config = dict(
    time_shift_ms=100,
    tokenizer='word',
    encoder_fused_qkv=True,
    encoder_inner_norm=False,
    encoder_width=160,
    encoder_kernel_size=15,
    text_encoder_activation='gelu',
    text_encoder_positions='learned',
    residual_init='scaled_by_depth',
    shampoo_beta=0.95,
    adamw_lr_other_params=0.00088,
    steps=2200,
    warmup_steps=110,
)
Rows from block 4 of the audio encoder of a small contrastive audio-text model, named by matrix and row number. Rows with one number belong to one neuron. Each number is 128 + 32 x the weight over its row's rms, rounded and kept within 0 to 255. All counts start at 0. After the name is the row's rms in percent of the matrix's.
Before each neuron's rows are labels from the 100 clips, of 14976, where the neuron reaches its highest value: "strongest on" is what is common among them; "loudest" is the band of the loudest frequency at the time of the peak. Only what is clearly more common there than usual is listed. The data: simulated sounds of rotating machines with and without faults.
# fc1: second MLP up (encoder.blocks.4.mlp.fc1.weight, 640x160), inputs 80-159
# fc2: second MLP down (encoder.blocks.4.mlp.fc2.weight, 160x640, transposed), outputs 80-159

strongest on: turbine; speed: fast
loudest: 2000 to 4000 Hz; 4000 to 8000 Hz
fc1.409 088 [179 128 147 121 104 128 111 128 128 128 104 128 140 160 171 112 128  64  90 111 128  91 197 128 143 158 102 110 184 128  84 128  85 203 124 127  78  96 128 128  90 128 149 128 103 162 130 103  77 208  63  90 151  55 135 138 153 128 128 128 128 132  91 127 149  34 181 128 128 175 128  71 112 125 119 128 141 128 128  72]
fc2.409 091 [129  71 118 128 108 128 135 151 128  61 166 119 137  79 114 151 122  94 114 128 161 162 128 128 128 164 128 149 128 138 166 112  99  71  96 138 104 128 138 128 199 202 102 128 128 172 127 157 136 100 113 156 128 126 128  84 128 113 128 128 128 109 202 116 128 125 116 190 128 128 128 185  40 186 118 136 128 128 128 128]

strongest on: conveyor; clipping; text has "clipped"; thin (high-pass)
loudest: 1000 to 2000 Hz
fc1.238 111 [128 128 187 158  92 128  87 150 150 119 119 128  66 128 207 128 107 128 114 128 188  76  95 128 113  96 216 119 128 164  68 128  62 109 125  87  70 128 131 103 101 133  83 165 214 136 128 115 128 128 128 116 173  84 101 142  71 128 113  50  98  72  95  96 128 128 137 159 169 104 148 128 110 103 151  63 128 128 145  91]
fc2.238 098 [141 177 133 129 172 128 132 151 150 128 128 134 128 128  97 121  95 169 170  95 128  93 128 198 128 121 157 138  78 148 156 135 128 209 126 142 128 164 152 118 143 136 108 125 116 128 108 128 187 128 128 171 167 141 128 128 145  97 128 129 128  80 128 128  96  55 110 176 136 104 107 105 171 128 128 138 120  82 226 135]

strongest on: turbine; reverberation; text has "room"; text has "reverberant"
loudest: 2000 to 4000 Hz; 4000 to 8000 Hz
fc1.332 104 [128 107  91 145 143 106 130 196  70 123 143 139  80 154 145  92 153 138 115 148 138 128 120  98 118  99 172 203 162 128 112 128 144 128 116 128 152 172 128 155 127 128 152 128 124 111 123  84 128 128 171 128 128 128 128 128 115 147 155 128 140 142 128 101 109 120 190 151 128 163 128 124  59 111 128 172 156 176 157  87]
fc2.332 095 [130 157 128  75 143 128 138  66 176 128  71 151 128  63 177 152 128  92 110 128 144 233 128 158 163 128 129  99 118 151  99  63  95 128 128 182 128 128 128 128 137 128 209  97  94 115  98 183  88 103 110 128 128 128  86 128 164 128 128 144 128 128 128  95  80 128  94 161 217 137 128 141 174 120 205 107 113  80 143 177]

strongest on: muffled (low-pass); conveyor; rattle; machine: gearbox
loudest: 1000 to 2000 Hz
fc1.519 092 [145 128 128 102 128 137 128  58 149 131  60 128  94 175 128  52 128 128 122 197 128 128 152  89  89 128 141 128 128 128 128 148 128 128  96 128 103  61 168 163 130  67 128 128 175 128 110 150 133 127 124  77 132 177 158 139 128 117 128 137 128 175  59 173 156 128 182 128 126 201 166 112 122 155 129 128 153 128 159 107]
fc2.519 086 [181 114  72 128  72 157 189 149 148 128 185 128 128 128 109 210 157 128 141  66 165 128 128 128 113 151 124 116 134 149 216 124 166 117  85 128 110 170 128 128 198 128  77 128 167 128 148 176 158 128 149 174 128 152  85 107 183 128 128 147  66 119 169 127 129 173 126 150 185 128 130  84 128 128 185 134 137 115  98 128]

strongest on: muffled (low-pass); speed: fast; conveyor
loudest: 500 to 1000 Hz; 1000 to 2000 Hz
fc1.615 098 [163 112  98 128 128 128 114 128 125 183  94  49 133 155  96 148  97 172 128 136 185  83 100  93 173 219 162 164 131 152  77 128 156 166 184  80 157 161  83 140  91 128 127 107 148 168  81 128 163 145  90 110 128 122 128 128 142 128 147 152  92  85 115 135 165 128 128 118  92 128 173 128 115 141 128 128  70 109 128 128]
fc2.615 084 [128 128 104  79 142 176 165 103 119 128 103 130 123  69 153 130  99 128 110 128 142 156 128 128 194 144 109 126 183  99 128 128 118 133 199 158 190 128 112 128 128 167 109  65 115  83 129 101 128  97 150 100 128 128  72 168 128 128 128 103 155 108 116 128 129 128  87 128 133 114  59  97 128 128 106  96 190 175 128 103]

strongest on: grinding; air leak; bearing knock
loudest: 2000 to 4000 Hz
fc1.577 095 [122 135 155 160 104 128 128 163 195 128  58 140 188 171 113 171  98 130 151  86 128 105 143 167 106 128 146 128 128 128  88 107 128 139 209 155 128 128 128 102  88 156 128  88 128 123 128 101 112 128 128 128 128 103  98 128 117 111 145  58 118 128 221 143 153 165 186 128 137 128 128 128 131  87  96 109 146 161 120 130]
fc2.577 112 [128 132 128 120 128 155 177 128  99 133 144 128  44 128  80 141  75 128 128 137  43  84 100  98 144 118 126 173 161 128 128 128 144 202 128 128  76 181 130 141 172 153 148 189 169  68 136 170 146 128 128 115 127 128 112 154 109 197 133 163  93 128 110 135  58 121 175 112  44 128  68 128 117 153 128 169 107  71 128 128]

strongest on: reverberation; text has "room"; text has "reverberant"; turbine
loudest: 1000 to 2000 Hz
fc1.596 106 [ 91  75  95 113 128 128 169  97 148 128 128 115  81 125 107 105 151 158 128 168 209 125 128 155 111 133 206  55 167 176  91 165 113 128 128 128  86 140  88  87 128 122 128 128 162 128 102 119 116 102 128 167 161 118  81 128  58 172 127 128 137  60 181  99 138 125 113 153 128 128 189 107 188 137 149 117 144 128 128 128]
fc2.596 126 [ 92 100 128 131 155  93 116  83 119 128 128 114 116 128 109 165  87 105 137 140 128 160 102 108 128  93 128 155  94 156  94 128 188 139 116 117 140 139 105 128 171 128 140 137 128 103 171 160  86 128 128 128 146 116 127  81 233 113 136 178 128 128 128 128 160 122 143 225 128 116 116 128 128 208 128 128 165 128 128 133]

strongest on: conveyor; state: normal; speed: slow
loudest: 250 to 500 Hz
fc1.346 105 [163 100 138 161 180  93 128 155 129 125 128 128 128 143 128  62 142 147  55 128 105 149 128 118 192  90 195 147 161 131  98 143  63 133 146 128 146 179 137  84 133 161 128 134 128  90 171 193 109  91  86  74 194 128 128  99 128 149 128 118 128 140 128 144 157 128  75 164 128 128 120 107 159 128  84 159 143 210 141  76]
fc2.346 086 [165 146 159  67 128 128 146 122 177 128 128 150  80 128 128 128 116  49 117  81 113 151 128 143 173 192  97 128 128 142 128  78 153 128 153 168 128 128 128 146  94 146 131 128 103 128  87 130 129 128 166  98  60 128  52 161 136 128 128 154  81  85 116  81 128 107  97 128 128 163  89 117 128 131 163 128 141 128 122 128]

strongest on: reverberation; text has "room"; text has "reverberant"; text has "quiet"
loudest: 1000 to 2000 Hz
fc1.587 093 [165 138 128 128 128 164 128 116 135 113 128 126 107 103 187  96 138 128  83  95 200  92  85 156 155 132  90 159 172 128 128 128 128 128  96 152 107 103 128 122 128  72 199 164 128 160  84 195 128 128 128 128 137 128  83  85  76 135 128 157 104  92 128 128 134  88 128 140  88 121 186  68  50 112 128 128 144  85 128 124]
fc2.587 096 [159 128 128 128  84 128 128  95 196 204 107 111 102 128  85 151  76 128 122 105 154 176 128 128 122 111 128 128 109 128 158 128 149  74 128 128 196 128  45 156 182 137 193 169 121 166  85 128  66 128 210 139 123 128 128 128 163  88 144 105 101 193 128 128  48 155  42 128 182 141 128 128 157 161 128 159 159 169 158 200]

strongest on: reverberation; text has "room"; text has "reverberant"; muffled (low-pass)
loudest: 500 to 1000 Hz
fc1.626 101 [145 160 124 203 207  95 118 128 135 123 128 181 160 201 128 166 128 128 106 128 105 161 128 159 128  77 128 148 128 126 128 193 128 128 146 113 174 153 176 156 117  92 170  98  72 128  89  92 186 196 112 128 128 127 114 122 128  91 181 198  83  75 128 151 119 128 140 128 168 128 128 134 116 215 128 153 166  84 128 128]
fc2.626 105 [ 84 121 128 106  98 146 179 128 128 142  37 156 128  61 128 220  59 178 123 124 138 103 148 112 145 128 128 164 115 119 129 162 124 128 188 128  70 139 106 121 122 146 128 144  81 128 125 102 131 128 128 128 147 184  71  78 154 128 192 128 128 128 148 122  58 159 141 171  89  83 114 123 173 130 139 128 136 128 115 128]

strongest on: turbine; speed: fast
loudest: 2000 to 4000 Hz; 4000 to 8000 Hz
fc1.506 105 [128 128  77  53 103 152 128 187 132 128  37 157  51 110 110 126 128 128 115 128 149 128 128  51 154  94  85  84 128 115 101 128 128 138 128 113 128 128 181 125  63 141 128 153 128  99 147  93 121 128  99 128 163 128 154  69  93 160 139 108 156 120 119  98  96  52  84 128 182 124 130 128 157 128 160 107 128 142 128 128]
fc2.506 073 [149 128 128 128 128 128 128 146 156 128 136 113 189 116 128 128 174 128 179 127 128 225 128 120 164 174 144 128 128 102 171 128 131 122  86 128 113 126 211  72 182 128  95 144 162 148 128 128 128 128 128 155 107 128 128  82 128 128 128 128 165 107 174 128  96 171 128 128 141 128 128 145 128 160 128 128 135 120 128 107]

strongest on: conveyor; reverberation; text has "room"; text has "reverberant"
loudest: 1000 to 2000 Hz
fc1.299 110 [147 128 131 138 128  98 181 163 128 153 109 155 174 159 160  99 221 135  75 131 143 133 128 132 128 146 128  81 128 104  93  87  67 128  98 128  67 128  99 189 128 128 128 128  97 112 139  91 128 105 146  84  95 113 175 128 163 161 128 105 153   0 128 157 128 128 128 153 121 235 120 128 128 128 107  86 128 152 121 164]
fc2.299 116 [128 174  90 131 135  95  82  83  58 132 158 128 157  81 131 123 117 155 119 128 184 144 166 115  94 125 128 112 138 166 117 166  61 128 132 198 151 128 176 116 144 166  39 128 143  68 101 164 133 128  70 197 123 114  61  76 110 152 128 128 141 135 128 128 131  91 104 153 146  97 128 136 140 154 128 157 154  88 206 128]

strongest on: state: faulty; conveyor; bearing knock
loudest: 2000 to 4000 Hz
fc1.19 097 [128 198 147 128 132 144 128 178 128 133 128 128 129 128 128 120  77 160 101 109 105  42 128 128  82 119 111  97 122  71 162 101 123 128 115 128  79  87  69 193 120  47 105 106  63 128 128 145 223  71 128 128 110 144 126 140 134 108 108 142 130 128 118 128 128  46 114 128  77  87 208 137 128 102 128 139 128 169 156 128]
fc2.19 103 [144  85 150 154 128  78 122 128 124 107 171 146  86 129 128 138 128 128 128 186 128 170 110 216 128 128 132 204 128  76  73  87 102  81 128  33 128 106 128 100 198 128 199 138 143 128 128 128  63 128 176 128 190 153  73 128 128  74 128 143 122 128 128 111  93 221  78 123 128 156 128 138 182 117 128 111 128 118 128 147]

strongest on: muffled (low-pass); conveyor; rattle
loudest: 1000 to 2000 Hz
fc1.236 097 [148 105 131  94 191 128 141 118  75 159 141 160 128 101  72 128 138 185 118 128 192 128 164 128  90 118 117  81 157 128 111 128  96 118  81 211  79 117 104  80  74 146  81  86 100 128 155  75 128 120  90 117 126  89 161  60 153  84 138  39 177  90 149 154 155 122 144 128 174 129 169 170 128  73 147 121 194 128 153 128]
fc2.236 067 [128 128 112 168  61 158 128 128 128 128 128 128 128  63 134  91 175 128 106 128 146 128 128 127 180 100 139 133 195 128 128 128 128 128 149  83  79 107 128 128 128 229 128  50 187  43 128 128 128 128 128 146 105 124 128 167 128 174 136 204 128 123 133 128  97 171  74 198 128 210 128 128 128 128 128 131 142 128 128 173]

strongest on: muffled (low-pass); pump
loudest: 250 to 500 Hz
fc1.223 106 [128 179  96 117 128 153  60 128 128  90 120  95 155 219 128 171 158 178 128 101 128 169 128 152 128 148 210 174 165 128 128 158 107 191 151 116  77 108 136  93 225 120 120 128 193 145 108 128 159 159 124  57 128  98 104 168 170 117 130 115 119 100  90 106 119 123 128 114 128 164 128 190 137 151 128 155 128 128 121 113]
fc2.223 102 [128  77 128  72 199 128 128 113 159 128 112 128 128 128 128 131 129 131 170 128  63 128  70 132 128 128 131 187  94 128 169 133 120 212 188 136 128 105 187 126 150 165 105 128  98 175 128 189 116  74 128 100 128 123 140 164 114 128 159 151 164  59 176 115  43 124 127 128 141 128  73 128 128 123 143 132 106 105 128  69]

strongest on: rattle; conveyor; thin (high-pass)
loudest: 1000 to 2000 Hz
fc1.372 112 [128 128  98  58 128  79  99 128 128 179  58 137 133 128 128 128 150  61  94  83 161  55 128 154 126 106 186 140 132 112  94 114  66 128 102 179 132  96 111 128 157 173 128 128  73 136  99 128 190 128 124 151  90 160 164  71 121 178 110 128  95 128 133 138 162  81 110 128 128 188  85 165  60 102 147 128 128 128 128 128]
fc2.372 093 [159 169 161  68 136  96  92 123 188 159 168 106 150 103 106 104 105 128 128 128  99 189 128 131 133 136  72 176 128  67 200 128 171 154 173 181 152 128 128 105 194 158 116 128  97 112 128 152 141 100  83 174 128 128 128 128 179 128 150 118 128 128 204 128  64 128 128  95 119 101  53 128 135  78 128 136  65 146 151 179]

strongest on: conveyor; thin (high-pass)
loudest: 1000 to 2000 Hz
fc1.70 119 [128 135  97  83 128 128 128 177  91 180 128 150 120 147 120  88 128  87 100 105 152  85 133 128 128 145  80 165 128 144 173 160 117  91 135 128 143  55  51 128 128  72 128  63 186 212 113 156 101 121 128  38  90 128 130  87 144 125  90  81 128 111 128  79 139 128 178 128 128 128  57 210 158 151 103 128 128 184  84 128]
fc2.70 100 [128 128 127 159 185  99 124 122 138  56 164  96 128 128 128 133 155 128 128 174 145 139 127 128  98 125 137 189 128 128 129 145 119  90 117 141 106 139 195 100 128 128  82 160  36  85 132  98 151 159 128 128  95 128 128 128 128 176 177 128 128  97  85 128 128 128 107 115 128 133 150 143 112 132  81  46 128  58 112 191]

strongest on: speed: fast; gearbox; thin (high-pass)
loudest: 1000 to 2000 Hz
fc1.315 099 [172 101 143 142 128  87 142 169  81 128 109 112 128 128 128 120 118 206 128  78 128 156 119  66 111 101 128 118 107 144 128 191 128 131 197 155  62  78  65  87 104 128 135 128 158 128  49  62 128 122 193 128  67 206  92 128 128 158 119 128  57 128 102 119 116 128  99 202  85 128 128 128 128 165  73 150 128 128  94 152]
fc2.315 120 [175 159 128 128 109 151 166 205  89 102 161  96 154 128 128 144 128 106  77 108 188 128 128 125 152 133 163  89 114 155  73 124 128  77 134 128 126 195 119 108  88 115 128 149  40  93 111 137 150 180 137 110 128 161 149 128 128 175 158 138 128 128 136 173 160 140 128  89 157 128 128 112 128 156 117 100 204 130 131 174]

strongest on: speed: fast; pump; thin (high-pass)
loudest: 250 to 500 Hz
fc1.79 109 [118  54 127  81 159  67  77 185  60 128  82 128 128 128 183 128 152  94  99 128 163 112 175 136 119 144 172 174 178 128 100 207 128 140 128 109 148 129 128 128 159 169 130  90 137 130  94  94 118 128 163 124 128 160 125 128  84 128 128  74 120 134 128 154 128 111 151 128 128 166 159 128 183 104 110 184 166  93 128 128]
fc2.79 107 [116 135 121 127  98 140 178 115 128 128 128 112  81 128 133  80  59 155 135 179 171  87 128 102 109 100 151  92  69 114 136  83 159 127 128 180 136 179  85 149 148 150  96 139 132  94 181 177 170 131 116 128 141 161  98 100 150 185 128 188 128 128 149 155 135  89 128 192 128 128  35 128 160 168 196 113 129 106  96 138]

strongest on: turbine
loudest: 4000 to 8000 Hz; 2000 to 4000 Hz
fc1.391 113 [128 128  63  61 138 128  94 128  62  98  91 128 128 117 187 187 128 122 143 128 180 128 128 128 128 117 175 128 128  95  90 128 129 133 142 128 128 149 136  91  99 106 105 135 128 115 119 109 180 176 129 107 128 128 202  84  79 186 112 134 106 117 156 128 128  98 128 158 128 165 159 128 177 198  55 110 116  93  48  79]
fc2.391 111 [128 111 140 128 133 128 128 128 194 128 152 141 167  92 135 144 105 144 145 128 180  89  97 173 157 130 161 166 112 126 203 115 122 150 128 174 128 138 199 128 160 126 146 161 106 111 128 136 106 131 128 126 128  86 176 128 169  62 105  52 128  90 184  95  87  92 155 128 128 129  79 175  75  97  85 142 142 128 141 128]

strongest on: muffled (low-pass); state: normal; text has "fault"
loudest: 250 to 500 Hz
fc1.473 092 [140  65 128 124 128  72 100 128 128 128 143 127 128 212 130 112  80 173 128  77 139 158 153 153 109 151 128  79 136 185 111 163 156  69 153 110  64 151 128 111 107 185 128 101 189 128  53  84 172 128 128 148 128 128 185 128 108 128  67  98 136 137  89  69 112 102 156 108 128 187  84 141 159 142  72 128 128 110  73 116]
fc2.473 091 [123 128 136 185 116 128 128 128 135 144  82  81 128 125 128 125 117 130 174 135 195 128  94 185 163 146 168 156 126 108 157 147 128 169 106 118 154 159 112 128 192 123  78 140 128 104 132 135 144 132 135  73 128 145  56 128 128 128 214 195 128 128 128 197 120 164 132 128 133 128 128 148 128 135 128 141 154 109 103 128]

strongest on: muffled (low-pass); pump
loudest: 250 to 500 Hz
fc1.73 088 [128 128 103 128 134 106 185 107 119  51  91 128 100 132 119 128 171 169 128  79 154 128 142 112  77 170 150 102 128 128 100 106 182 103 151  92  89 128  60 123 150 159 126 131 104  97 128  99 144 128  57 128 128 141 128  58 128 128 119 145 140 107  70 128 149  83 128 117 157 128  71 110 128  79 128 132 128  96 116 107]
fc2.73 084 [128 103  91 148 128 128 168 167 223 137 117 128 163  82 160 104 118 128  73 137 187  71 112 128 128 197 130 154 148 128  83 109  94 128 106 128 128 178 128  98 128 106 128 110 128 128 128 160 128 135 128 128 131 175 128 198 128 110 128 148 101 164 128 127 110 141 113 128 128 171 128 151 160 128 137  38 128 128 128 195]

strongest on: muffled (low-pass); rattle; pump
loudest: 500 to 1000 Hz
fc1.252 092 [144 114 140 140 202 128  77  75  86 152 128 128  85  87 128  50 137  80 141 128 171 117 157 140 103  61 128 189 169 128 152 164 129 128 113 126 194 128 145 163 128  68 153 116 184 128 101 120 100 131  61 129 134 156 176 128 171  58 159 199  55 156 117 173 102 128 128 148  88 128 109 165 128 128 128 128 192 128 127 204]
fc2.252 094 [109 128  97 155 128 128 209 225 159 128 169 164 128 182 128 169 128 128 109 165 181 128 163 135  84 136 128 146 128 128 128 152 114  32 101 130 128 129  95 128 106 128 165 168 102 171 128 112 192 129 132 152 102 128 128  32 128 126 128 128 128 152 128 174 209 165 188 128 128 139 157 150 126 128 151 128 123 128  81 145]

strongest on: speed: fast; gearbox; rattle; thin (high-pass)
loudest: 1000 to 2000 Hz
fc1.128 091 [128 100 103 128 171 101 187 128 112 192 127 145 104 191 151 125 158 128 122 119 128 128 191  95 132 128 128 178 128 163 128 150  81 116 192 153 102 128 100  69 102  61 128 128 128 192 128  91 137 102 138 128 128 167 119 128 123 108 108 172 128 141 109 147 179 117 143 128 128 162 106 139 154 128 128  89 107 115 113 182]
fc2.128 100 [154 176  86 147  94 163 167 181  58  99 122 100 169  55 128 166 163  73 103 157 154 150 128 157 128 108 148 132 102 166 128 128 154 115  70 128 156 147 145 129 176 142 128 183  65  66  67 155 144 167 100 102 128 121 128 111 128 119 160 121 157  88 138 128 128 112 113  80 128 127 128 128 117 148 100  87 175  65 193 153]

strongest on: thin (high-pass); rattle; conveyor
loudest: 1000 to 2000 Hz
fc1.149 102 [167  99 113 147 120 128 180 166  76  95  74  87 128 128 143 128 128 149 128 128 165 128 148 128  74 128 128 106 128 112 104 111  90 128 128 128  65 159  47 179  76 170  95 140 162 164 107 128 145 128 155  98 161  99  89 150 128 102 107  81 128 136 218 128 165  74  61 158 128 172 187 128  98  91 128 195 129 128 128 169]
fc2.149 103 [160 132 128  82 128 128 128 128 217 131 202 205 128  86 105 128 120 108 102 128 176 179  55 128 158 128 128 199 109 128 155 104 157 147 143 154 128 128 156 128 128 111 128 104  82 154  92 170 166 164  61 118 128 122 137 128 155 102 126 118 128  98 127 128  64 156 101 170 128 122  88  80 107 163 111 128 128 128  78  91]

strongest on: thin (high-pass); fan
loudest: 1000 to 2000 Hz
fc1.561 105 [128 143 128 149  75 116 117 153 162 147 140 105 116 122 103 128 128 206 128  71 128  95 128 122  90 128 128 128  94 104 157 128 163 128  91 152  90 112 115 197 148   0 128  74 139 135 164 191 115 136 132  73 110 151 149 128 128 118  84  78 133  77 118 128 128 108 166 178 128 128 128  97  53 144 145 128 128 126 128 141]
fc2.561 118 [128 107 111 108 128 128 178 132 128 147 128 201 116 116 128 203 100  85 126 182 135 198 148 154 171 124 158 190  98 128 128 128 128  94 147 128 195 153 135  64 128 160 201 158 154 144  89 120  57 138 135  86 141 109 128 139 128 120 173 114 128 101 128  96 109 190  84 116 128 128 128 128 173 135 120 128 128 180 159 172]

strongest on: rattle; turbine; conveyor
loudest: 1000 to 2000 Hz
fc1.33 102 [118 175  85 106  87 184 113 128 128 112  63 128  88 128 128 128 106 128 128 128 137  79 188 134 128 206 128 128 125 149  98 113 116 158 156 149 144  83  91  80 174  79  64 140 176  88 138 168 156 102 128 128 128 127 128 128 170 128  74 171 128  83 110  98 136 128 209 117 142 171 168 128 146 150 142 128 159 161 155 158]
fc2.33 114 [183 124  97  95 128  99 103 115 128 128 114  77 128  35 128 110  96  73 153  89  94 135 130  93 128 128  94 147  63 138 133 124 128  73 141 186 127 127 128 121 128 128 142  86 108 128 129 201 156 128 120 164 128 138  91  83 225 136 151 108 155 162 212 152 128  97 128 128 146 100  90 128 128 128 128 119 128 128 157 145]

strongest on: state: faulty; rattle; gearbox; fan
loudest: 1000 to 2000 Hz; 500 to 1000 Hz
fc1.55 111 [159 128 122 128  75 101 137 128 147 128 106 138 139 170 102 195 150 146 128 128 159 110 146 138 101  85 128 145 128 133 118  56  72 106 153 128  69  84 166 128 128 150 128 169 176  96 158 128 120 188 128 136 128 128 183 128 128 103 128 128 193  81  66 128 128 103 184 107 166 111 184  96  91 102 128  93 100 162 128 108]
fc2.55 118 [ 16 128 126 150 101  93 101  58  59 112 128 163 142 128 117 160 138 119 128 158  66 193 128  96 128 103 128 122 128 146 152 128 128 160 128 136 128  73 128 102  78 145 164  97 128  26 152 171 128  71 131 127 128 128 128 128 124  92 128 128 142 104 151 128  89 128 105 109 128  74 128 182 128 131 156 181 128  54 128 128]

strongest on: speed: fast; gearbox; thin (high-pass)
loudest: 1000 to 2000 Hz
fc1.159 083 [173  96 128 137 128 128 189 128 120 168 110 128 206 128 128 113 109 138 158 128 128  87 128 158 153 128 156  53  97 142 128 160  67 104 174 111  85  81 128 117 152 136 138 100 176 187 128 151 164 138 171  73 128 179 128 128 174 105  88 128 128 136 128 128 166 152 172  85 173 156 109 187 128 128 133 145  93  92 161  96]
fc2.159 092 [187 128  88 128  66 112 193 164 128 128  68 101 193 128 134 168 185 128  71 109 186 128 128 120  66 119 128 207  54 168 128 157 136 109 116 180 128 182 104 119  96 106 128 158  64  87 113 128 131 128 128 122 118 158 128 128 132 128 105  95 128 128 135 128 182  53 105 129  75 125 128  85 156 128  55 156 171 137  99 159]

strongest on: reverberation; text has "reverberant"; muffled (low-pass); gearbox
loudest: 500 to 1000 Hz
fc1.583 098 [128 151 128 158 189 141  78 128 153 126 128 127 161 185 128 106 167 147 128 128 125 131 178 117 102 128  91  99 128 162 108 128 128 112 129  89  80  74 128 103 196 127 148 169 172 116 128 115 102 128 142  47 128 111  91 119  82  87 122 128  94 135 128  99 141 107 164 128  93 128   1 167 162 128  85 117 146  82 130 128]
fc2.583 105 [131 113 100 157 128 121 195 212 129 128  63  85 108 138 128 106 128 128 130 114 185 128 111 158 138 178 182 128 131 156 101 108 131  98 128 106 141 153 128 143 107 128  94 128 114  99  95 128 133 165 128 128  89 178 117 106 107 188 138 128 128 128  64 128 128 115 100 198 128 128 130 128 136 174 141 128 162  92 128 139]

strongest on: reverberation; text has "room"; text has "reverberant"; conveyor
loudest: 1000 to 2000 Hz; 500 to 1000 Hz
fc1.370 124 [128 128 128 128 111 128 209 103 128 107 153 134 129 128  93  83 128 169 128 128 128 128  57 128  93 131 166  72 175  95 139 128 141 169 128 147 128  98 206 105 103 128  75 128  99 128 149 128 174 130 148 128 128  88 109 154 125 104 165  96 151  58 107 153 128 113 170 188 128 104 103 108 111 128 128 128 207 133  98 128]
fc2.370 087 [ 99 128 143  88 147 128 161 107 128 116  60 135 128 128 164 150  99 149 161 156 130 167 128 166 100 128 128 173  63  93 168 128 133 128 128 128 128 174 128 123 128 155 168 128 128 136 128 152 135 122  99 111 122 125  74 101 203  95  87 196  76 128 128 128  82 123 110 128 128 128 128 128 128 126 169 128 157 128 129 183]

strongest on: speed: fast; pump; muffled (low-pass)
loudest: 500 to 1000 Hz; 250 to 500 Hz
fc1.472 090 [ 87 109 166  69 128  82 181  43 122 114 128 128 190 181 128 114 105 142 153 122 116 128 147 128 134 164 164  93 128 161 128 128 172  93 129 128 128 154 128 130 128 129 128 128 157 128  91 184  99  72 132  76  96 146  65 169 136 112 163 153 128 114 112 176 137 128 152 128  75 109 131 170 168 200 113 126 140  95 128 128]
fc2.472 084 [131 128 126 164 168 148 172 160 153  77 162  96 128 128 200 128 164 128 128 143 128 128 122 144 135 128 191 118  49 128 110 109  76 124 128 128 128 184 128 128 142 138 200 128  35 128 170 100 178 118  84 128 128 141 128 128 128  98 146  94  74  39 128 140 128  80  65 171  87 178 149 128  89 128 143 112 128 128 131 167]

strongest on: thin (high-pass); conveyor
loudest: 2000 to 4000 Hz; 1000 to 2000 Hz
fc1.336 091 [128 128 137 103 128 128 140 154 101  70 136 176 128 200 109 128 143 128 128 128  98 108 149 137  85 128 144  79 128 122 144 163 128 158 189 128  82 128 128 153 128  75 128 136  79 100 128 128  93 173 153 128 159 128 168 128 122 128  73  79  62 128 128  85 128 126 182 190 128 125 139 144 115 127 153 199 159 168  75 179]
fc2.336 075 [128 128 128 119 128 173 128 131  87 128 128 148 128  85 104 137 128 128 128 128 190 160  92 129 128 175 139 128 128 128 114 128 128 218 100 104 180 146 128 123 128 182 156 128 128 102 128 160 128 128  62 159  60 160 128 120 170 209 128 128 162 128 153 103  56 128 128 128 169 104  61 128 128 128 128 134 128 128 160 110]

strongest on: reverberation; text has "room"; text has "reverberant"; gearbox
loudest: 250 to 500 Hz
fc1.470 099 [128 153 182  97 104 128 121 165 182 128 175 128 110 114 128 140 128 114 173 165 182  86 123 177 157 148 206 110 155 112  75 113 128 166 128 147  86 128 128 128 148 128 128  61 128 128 120 128  78 163 166 127 128 180 100  62  96 139 128 160 128  92 103  60 139  38 117 128 125 200 128 171 128 128 168 181 143  95 122 128]
fc2.470 121 [104  94 149  97 128 149 164 113 148 164  95 125  97 131 135 187 110 106  91 146  92 128 131 148 146  97 131 147 104 156 197 131 128 233 128 182 112 120  99 188 128 159 128 140  88 106 116 126 102 128 163 173 185 146 107 128 128 157  91 128 144 200 189 142  69 161 128 147 142 100 118 203 128 129  65 137 128 115 128 124]